{
  "conditioning": "class",
  "arch": "uvit",
  "objective": "v",
  "cond_dim": 128,
  "qk_norm": false,
  "init": "kaiming_normal",
  "optimizer": "soap",
  "beta2": 0.999,
  "learning_rate": 0.003,
  "precondition_frequency": 32,
  "max_precond_dim": 1024,
  "one_sided": true,
  "adamw_lr_other_params": 0.0022,
  "weight_decay": 0.2,
  "adamw_weight_decay_other_params": 0.05
}
Rows from block 8 of a small class-conditioned image diffusion model, named by matrix and row number. Rows with one number belong to one neuron. Each number is 500 + 50 x the weight over its row's rms, rounded and kept within 0 to 999. All counts start at 0. Numbers have three digits each.
Before each neuron's rows are labels from the 100 images, of 14976 (inputs lightly noised), where the neuron reaches its highest value: "responds to" is what is common among them; "patch colour" is the nearest of a few named colours to the mean colour under the peak. Only what is clearly more common there than usual is listed. The data: simulated grey scan slices of phantoms with and without marks.
# fc1: MLP up (model.blocks.8.mlp.fc1.weight, 768x192), inputs 96-191
# fc2: MLP down (model.blocks.8.mlp.fc2.weight, 192x768, transposed), outputs 96-191

responds to: low contrast; chest
patch colour: grey
fc1.389:625578425478484542423425514428452507528491434558446506450459481463428463558406567389545474474399441439543488474526560462540454501463501562619556523572539480560505511438443552487475491484450564478539470495466567410512553427549521469485561491460463496393550522532478463551515615375498552585
fc2.389:421453489464463426532478542584474517453494565554524562524480498521525498435478463536495466524603446565477469507510510507548429580472555514455529536435528521502518459571472490461547467504591479442456426523533537479418405402569471539526429571405604485494539516439571437485523501524518553486

responds to: limb
patch colour: white
fc1.569:533642475497481444513504557461516465460484508512531614531621486563575436491440540480593436399477441478443525488536578567406529590618450473478433493483549507445540511439445569435522498481527455581494505467489489437520458472547554493439461428451431480602466457501508438484532483543520492498
fc2.569:530486601525443507515527467517510453627488562429520471577547515561416511424530430474530480413473507535535539473524584485550461573469520520451538467484565585530627491525473516533448474555517510510560491511488521564603464468479455545468541505442483532495539443470553475491544461488416535483

responds to: head
patch colour: grey
fc1.699:525502497549454534495523570518526455448457466501492485524557478450481448612528563588499456498493431522524501449459512529460542546467471562504482556533506601507471444506555434489484531559505507452512438518595460536469455489523564500462527459456484430430611571457567484457533547552469426480
fc2.699:500459441472488375511465434512477559565468513502464537500519492551619584433431417480489548471542472552451557556392445418535530474542477483524523502486518446402450530484530455519491453442570510555468489480482570457477504484465461471500509583551570465585431500506451471462477494478582573538

responds to: chest
patch colour: grey
fc1.320:468443443466510416547524546504447476500493574501523451531571474468551499526537553480521513492426493495473487510514477460559414420514520424501497434476572557487544542524432439539502506488500497488519491460438529554400475516610535654469638414583427478504464524502510472511502433533469463580
fc2.320:460456549417494576410567419506557589483512561486415525550486503519511457450511533487465440476505434587493528495505380526499528561426423473520529504459521528526593510504478530505509549505505606555463515550471594462496522415489525549450450467444593506520616466468519467470503581594567515536

responds to: belly
patch colour: grey
fc1.484:528505506488487421517585451545519528518420478544622452520488476406483436510460429520411496441476434483570560484405557482532529538509541539439479489459587531467554543515407489528502614461438517466485476586468529448534513536469561497518464411542448449500515488490421559466510544622598544527
fc2.484:486536502574564544482441425422433532566564526421458571496476491497483597426537491491480426435499462540499463615532487477569459428573548445512538470478513488547532399402449493436412541502510545519428463461496482490465520492397500487536473437470591524510491499491523480383481430509541505475

responds to: limb
patch colour: white
fc1.433:533565460425481490449440531439557611562434484462502489547523497444472465510502644553500424423552495539490474551442532489561544535552492570465497569518561562472481551474491528500519509391489477611488397461539572508559517462459544442495556533517495447604508517552472547515462536546480565404
fc2.433:482463524429413507467522512502462587618543558460451522556538519542473533485505436461483505449480477582462561487490590393562470500491528529460511495490555468419591505451505512560479546547500553501578528442534424570531503478518463515419515506501460555515508566441569464440567457601614565450

responds to: head
patch colour: grey
fc1.190:483575443475491469495459546471390490520556519585571513483358523515405455479460472459551467474453557509488525532457532560560508637489528487474517573502444455442582485447472428541425438525480509509579505490459531486514507484485554453532453453583509490526469417536585569456369477627508510606
fc2.190:552510592505566483549462419635524497596522525387430484485479527488491477447521540503562522461353453484494440530427476545568494460536526600574536467467396569603505468430499504471420543464481525517515440550565536630560480538502562421491465406590545492491496522512498484446494513464429519454

responds to: head
patch colour: grey
fc1.228:406553469484549493451528403490591596551408465477406465523537500546514478464568450545551491507431529550490461499431521544453538423477474544601470541437466486506494506507490480494486467415489427531430578579433568564498522468504451511471498546565523527527405510547429532554495455533437533534
fc2.228:539472466454524488415421496466471567473552482484503459470435429506543540445536510490509432552580484508433525536495461432547391386568461521461502437443516504538373477528418525415515547516469498477549463495517469475479557461514429443481447455576515497579462564446517482499570488509590526492

responds to: chest
patch colour: grey
fc1.459:519474512604519576390551517511492497420428389599552522470552474501525548570505392514538489395506505488557574511485449527592604450499405474417526595502487440419510481463526497438457496545621445566491422502554510514505463536529546538532454468416517510608503480568438493486531532434590528432
fc2.459:430526457517422532519504453450487507580500566426370555493512466451419602446464446549537544430523509468621444508531570570488570543505504602545516527464525632562498497548547531459488478441512514514486497443471614550506488464456502556440391575443577529464522437501513463395532471419428559483

responds to: chest
patch colour: black
fc1.426:576425533522434548482522468562557451505550501539500501430602471467499525524475568468499512367419571554463481484493556487476466515548466547518487519457413466557526444465462483522419489560523474480528569493580494513571411574604441504479516486526553496554468474476516527526512470452406534514
fc2.426:500549511497613501494550567555485469501503608451491536504477539509559571552482456564477562450540566530488511508455509551428496415516436446520598458418477534342486472504541572516569476487416464440543419582470419497509552490511540407524467541497404474429415453469460534558570417539507506436

responds to: low contrast
patch colour: grey
fc1.159:519490467459479565462526500578517436500482441538495507374447481483453481467522470533546511448477486489441501490462447500497418502428454540539453499503506467464366514569502498505454514475420517514543556505569373574506484458503412429533459486596521434475540592532457477583517518512547476466
fc2.159:490570630476474467534498433567441614553466557443429456604530547526458512467500440496474533427513521558494528492428504510502493503554509456491506528503519517565605499460472513511476546476527559502502436497410583432522460422496553566441461612376505534500517407476519440486453445559455507543

responds to: low contrast; limb
patch colour: grey
fc1.366:527563479512504468535550490511539515548534420542501403458487535455517484517594515532525432526506425520511454510436592555597516525496556548439425567521491479396488469490475477537528433545315470385570515435607484466503436471459485549538465493577520543606468484464458471412482386542483470579
fc2.366:501452492485549553379562448515497551441467498469526455479463500543420522555488506441522436510439469573513466564526510484527373449516506623528520493412478525534522483426522529487463461532501412565537443485501545545508458426520445566437550470535491477541498507485476508487531592454462545489

responds to: low contrast; chest
patch colour: grey
fc1.409:575448448450479534530520447614510481557486469486550448624598408452503524467565586376516404497513461474450515480452476475586506590544482471573402533569576556464573563501453512440503514533439472519525551518480442520497483498511506500493492446507491513591508537536424467449492485478560522504
fc2.409:472430482528526486479488433470568526426491497481528565470490528499486447586441499470467523559422497507536419511665529550462486517502554454503535448465548527581519511495492484531531467554490419559518534579491548522541440508511554557458427482518541522459469469531471530456555540513509496555

responds to: head
patch colour: grey
fc1.652:514529510458579471479467526547548531489432605516478401416508496488470516601534512482407374491465523495540477539506412556380536508469472528515403541491447470462577462535543479423485557454418555463484538572480588458526480509491431592523602474466486616527420466463458466496510539459515577533
fc2.652:442477487526493462590459498496498409432526512475544605513461444446507555564492481485489524618461447394447494463596536467469488498417450432547662478475520493545538436478498413582476472462542486533511466522505452538466533411507446465495451413534498604496459507511557513477428506499460398552

responds to: head
patch colour: grey
fc1.472:457442476548461505554536400464560533530468444524539496492496461469529522410464480529524499532517580408532543418437454488519483515466569453392467450497488514456594537514503535577514477497500474419468471564459563437539513504523591497545478565463430548532348601499444523446368432559597591514
fc2.472:495560578547516554564466463445524513510450550522558500598585548527408504520418502493527480514535531455483565535529456521511534574519451532472513462474442600443510501567591549517474446546448464507474471480436544528509507475513476633475438538410502444496487500424482495518444451473495475466

responds to: side: right half; belly; several spots
patch colour: grey
fc1.766:508537486488433457500552500460500438510533506490414567478490537467560544482497565470449496470426594522493496440519491542423523524500444489548564567430547499558440555540506548628539590482538554426394481483482439477511557553429488504444494575408380459503505454465498454442558516518404581537
fc2.766:472494465451471483476503535546491526497556512512502410521629477581421460531478478580496479419527437524563504548473528458600457511472472581428378563557398461483555410524475530453421433533438544498614464478432475522519481455513562502577545462519536443524407497470468516554536482509521458424

responds to: low contrast
patch colour: grey
fc1.567:588466539458451513518570510527515504459518451429574528471547517515501444510594466477461497458568497579583557478433505537475433432436532561468490576430495500447496557517547476502534499448549471651474504502498463486522505542413535586558491482494497489540467569419469578503411535505417379461
fc2.567:476482444581518575573500452528569490451504483490604515601495447555552617482413509480470614513411478375446513493598477570516425517510536435453563422543502510519455499502526424476469527554488476549494448489466511504554518444530469433435536540538501497453530498553498442612582482488487510498

responds to: head
patch colour: grey
fc1.759:545509571497469460446561530466535526515431520579592491530500544480476487399510549569528422491516481507576445488489485498475504466538573537524576533587641554610517567576461466553447442595467573472497468455406481418441408500504520582498556446478421534512488507581492550532513509440433494502
fc2.759:517556409431432503425534477472491520492498481514512507466523489511485506627493549479428518497446446506559505541554524468509520444493471587440412468511532523381524617560533486522416478451444517513399576434481539447555448486460489532503539368536427446494501573549418528451561523455587588510

responds to: head
patch colour: grey
fc1.199:513493554527520385529540554585442511483481462559514582403474512496595518525492451510465523506512500534490505495508632461448573567597519490494519594432562521509551465489421493471526417525482470493463504505474533481538371457560516564601446449490452490531442405596560539492414525490542510404
fc2.199:572555648461559559511434526598460492533472543423454481595465576532445482382488422559495469534458520490491469496463551515520452510443465447474489476443625457572475418504399513569480558514519567476639482536557428484483518463509459524464468577465571539507578548539607394561494465558498502461

responds to: head; low contrast
patch colour: grey
fc1.280:506460471463451515550498426518530515450532412570481418505560539512448459442563496613505587476555582521462439477436509410516407469514471490495479524486419561525524494498431567446529517467514464469481415581526487472457500563498462545526495517593545463545509579558541550408417562549545595457
fc2.280:473475505562513571578488512468514481405514493505572451471564555524404568467568490442531468477546466519472597596573494414482448447557515564471388459597465474574443582469480477505495442545479446546509520465535466519441514507461387460524474486554543448539524553408551517605447531538459516456

responds to: dark spot
patch colour: grey
fc1.361:487482517448500548490463495455472515532504440608474572503499402458530498471490450639603532513403508501488582454490457522491450489503570506488497519509463506524471528563490509523493466476582514480414449534456460428460458464451534570518500494463461456454397444529477545443507527593465440526
fc2.361:544470453435485551514556486485481402531400400561594464549441476400441491453528521472511510508580424541474475463592514462492458584412461477447384489470454503477495467500544504559547538624537419507530507451437449514506502619538523494519572509467479495527595557537579441618342524385476436505

responds to: dark spot; head
patch colour: grey
fc1.421:468578474453486432476534575519444526491429574579531532525417412504463551457463479517413464404481432493463472382493511536453529578533474509482437424481447488446509472485516455559423585481555479572555517622530472472511496450344599497599527551451550526554537516445485556484489467487509441506
fc2.421:576538504534549548424563394515474548546564493489479551528492469504516474565529515491479551522340438437503496463469463519449484421486507558588572491458545472540616545424491469564458530473536511531546478460506502512529540504534453511407464447472491533480469502620562450482492577540512508489

responds to: chest
patch colour: grey
fc1.425:518483552468492470597580573550514479647416448505532480482523477517513523490438533499448591506521477413448517500428535548464531503454500471469494490481478542493477516533555472515503490430453485513490500464480514464500521457473512436525573567390616498521525527551583477677595539508512504477
fc2.425:495442504497478507458464514494519533425548563495477528565587456570540493490520428491525488524463433546463502436442516387502469492511523527513521539542550494511569524513399506526478407601537508467561583554586529541431465497526419510517296484579510586567438469422475548507514559626544475531

responds to: low contrast; limb
patch colour: grey
fc1.387:503501570493486577441493513488582475481500455459490529550444509495558501559484555419497530562572512428482524454575478520435534549482547499533520464517619532599567488473469415492494432524574400496458520564494495557564585582467551510428399398547480518432533496491512515493569519517507543548
fc2.387:523519489497523428496502521493395546562523501495432539481586471539483534450494502564517456369488438579468528539331520490555448447532490542455468593506467478474500479497476585478396506510499653439512466446492480482472455414481426543561512547505514465608482506509536445498443468526487541477

responds to: chest
patch colour: grey
fc1.386:513544514421522575492498434523381538555550480533563455543591488569524451454532561499512465467217428537505449504459486532512452550506519492524483523481577507406632574525439505530572514583449568513494568442487459528450448549407498512525524492504472412518475494538400429497474496606550493525
fc2.386:412508427477480419465561448509503473490446576486451556491525517490555527564488524456542546574568537560514571455471561548506587470406495447498491509498458500420567485510552470548401537480506448592449560525464547467478519485532477612434559432506523574457541419555417493441451507464503549476

responds to: belly
patch colour: grey
fc1.431:580452419452457530550578545472572496533540490516494512549524549452444525518452581455532486412546531464461491461509511452490561545465453501455551504391397399539458510432575526457462449465613484448501515426574638523493581477488412490497506482564473504512492461455366533544512542574450468553
fc2.431:478482479472544469549541421538562455535492456543594453552501498508488469516521556451496513550465480526473444411522530542590449526500499444551501534427454510506538434551548473524531484555488380605549488473411521591542456551564478578534591425534527482481429497593343535509495512355442479470

responds to: limb
patch colour: grey
fc1.549:473480498430428482630530562597546481527512516489456365377427558535523440550544595516411472500518497511467544479533515483440542573469539460463500512559462517444601553537564418516482473554508545586503533459508473416529520387558511611494549543516537335532487495513509553558513510480452440478
fc2.549:519507530508552482409379429501450498466534499469480526477458480535505496455479459458483456448398441541512369467526505488460387479535516519515494527522603499573450482544419466535416557464434581438464585531510533401496528458492489428502455478513517527498488597575506502502505576593614619552

responds to: head
patch colour: grey
fc1.66:449517458432508474577458582556445525543539470544583519473401475465508463571481517468542387499525474440426543454513479498483526578514528525460439532507536492460470582482531627523521453423461529447581493511542454480407437506544453456526538537532452478577471437573486497592518577547564572550
fc2.66:540561524448475432441465527485418440532518596399410546503529500585457483524452482531539500501488532506494565533419536474526472354502513481584521585529503375535551559448508449477467466524526591603501547531575550540488444514469482487455440528543536525555492472522461436422449547518499515531

responds to: chest
patch colour: grey
fc1.571:487473509499442451508516452496573519531560483535502567406600462515591492427491523474476452536471536520575375450601519463533523517513474583526483478513490448429535449484457547434423552607352482502561516434539453416468535623538448512497546451483542413514498503477586486530520468546508551519
fc2.571:423538489584563522503488474523511538544495612500443412466448541539443571540519461483480543441539638500606509559488560537462567440518445469509595455355507447451512495468554462551500488407424449560483460457494583520437523454464517466528560549429456527473418412548449583471543451449441548479

responds to: chest
patch colour: grey
fc1.274:548411525489500492581496509535482557459491421528429510548552545572532581526539572463519525471498454534527571540413458538528505503467609451459448435536565463525581462556523557472464512509553465508613539566527450490509481543483376632446499534447454437502463579527495520432477495547527580425
fc2.274:541534523573543514458574458527528470448523533496483472506481562495412439536551445527416463475461510521464503458436424437560505472522445517575525473498565556495545587450414550531498488524343449539557498406571453563556506532471464484511366468573460495493497476500460559443455561555514544556

responds to: low contrast; belly
patch colour: grey
fc1.696:477550575376448472606598439546530464567477520443547484519565479503626496529562547540469505510524486560467457462397514462515496485523443410468515534501427521442590457472568483460485619488526470511531547455455559518455413477593422464497475534533547537558525454581475472566495532490568402473
fc2.696:374488488569599482455461522513481535495478565521504528479474433424457521467511440455614464470518526416511486584575600525473476532467545543554564586443533458566495451540574459546483457499508505467478451493523489392466460478497491495522565538432451474528500523489586450505424455518483538431

responds to: low contrast; head
patch colour: grey
fc1.487:514519514542517548515555480426544449500545448480485477457463533484591464525540540457416551463506487430510576579513521574377447524600549490579533567613478525598477447558520447626470444512550520433399426515533508519507518476549515548411476496592548530548558556530403532544574476533522516615
fc2.487:519521509445528467526521578533419545570483547488423542504582457557425508495489534537517444397509453603500512469347508443536516445476488533389402508461526459468528498455478561479442523494442590488609519486480464477536489445441464539579555546448510502572450500466580438493437474544518508450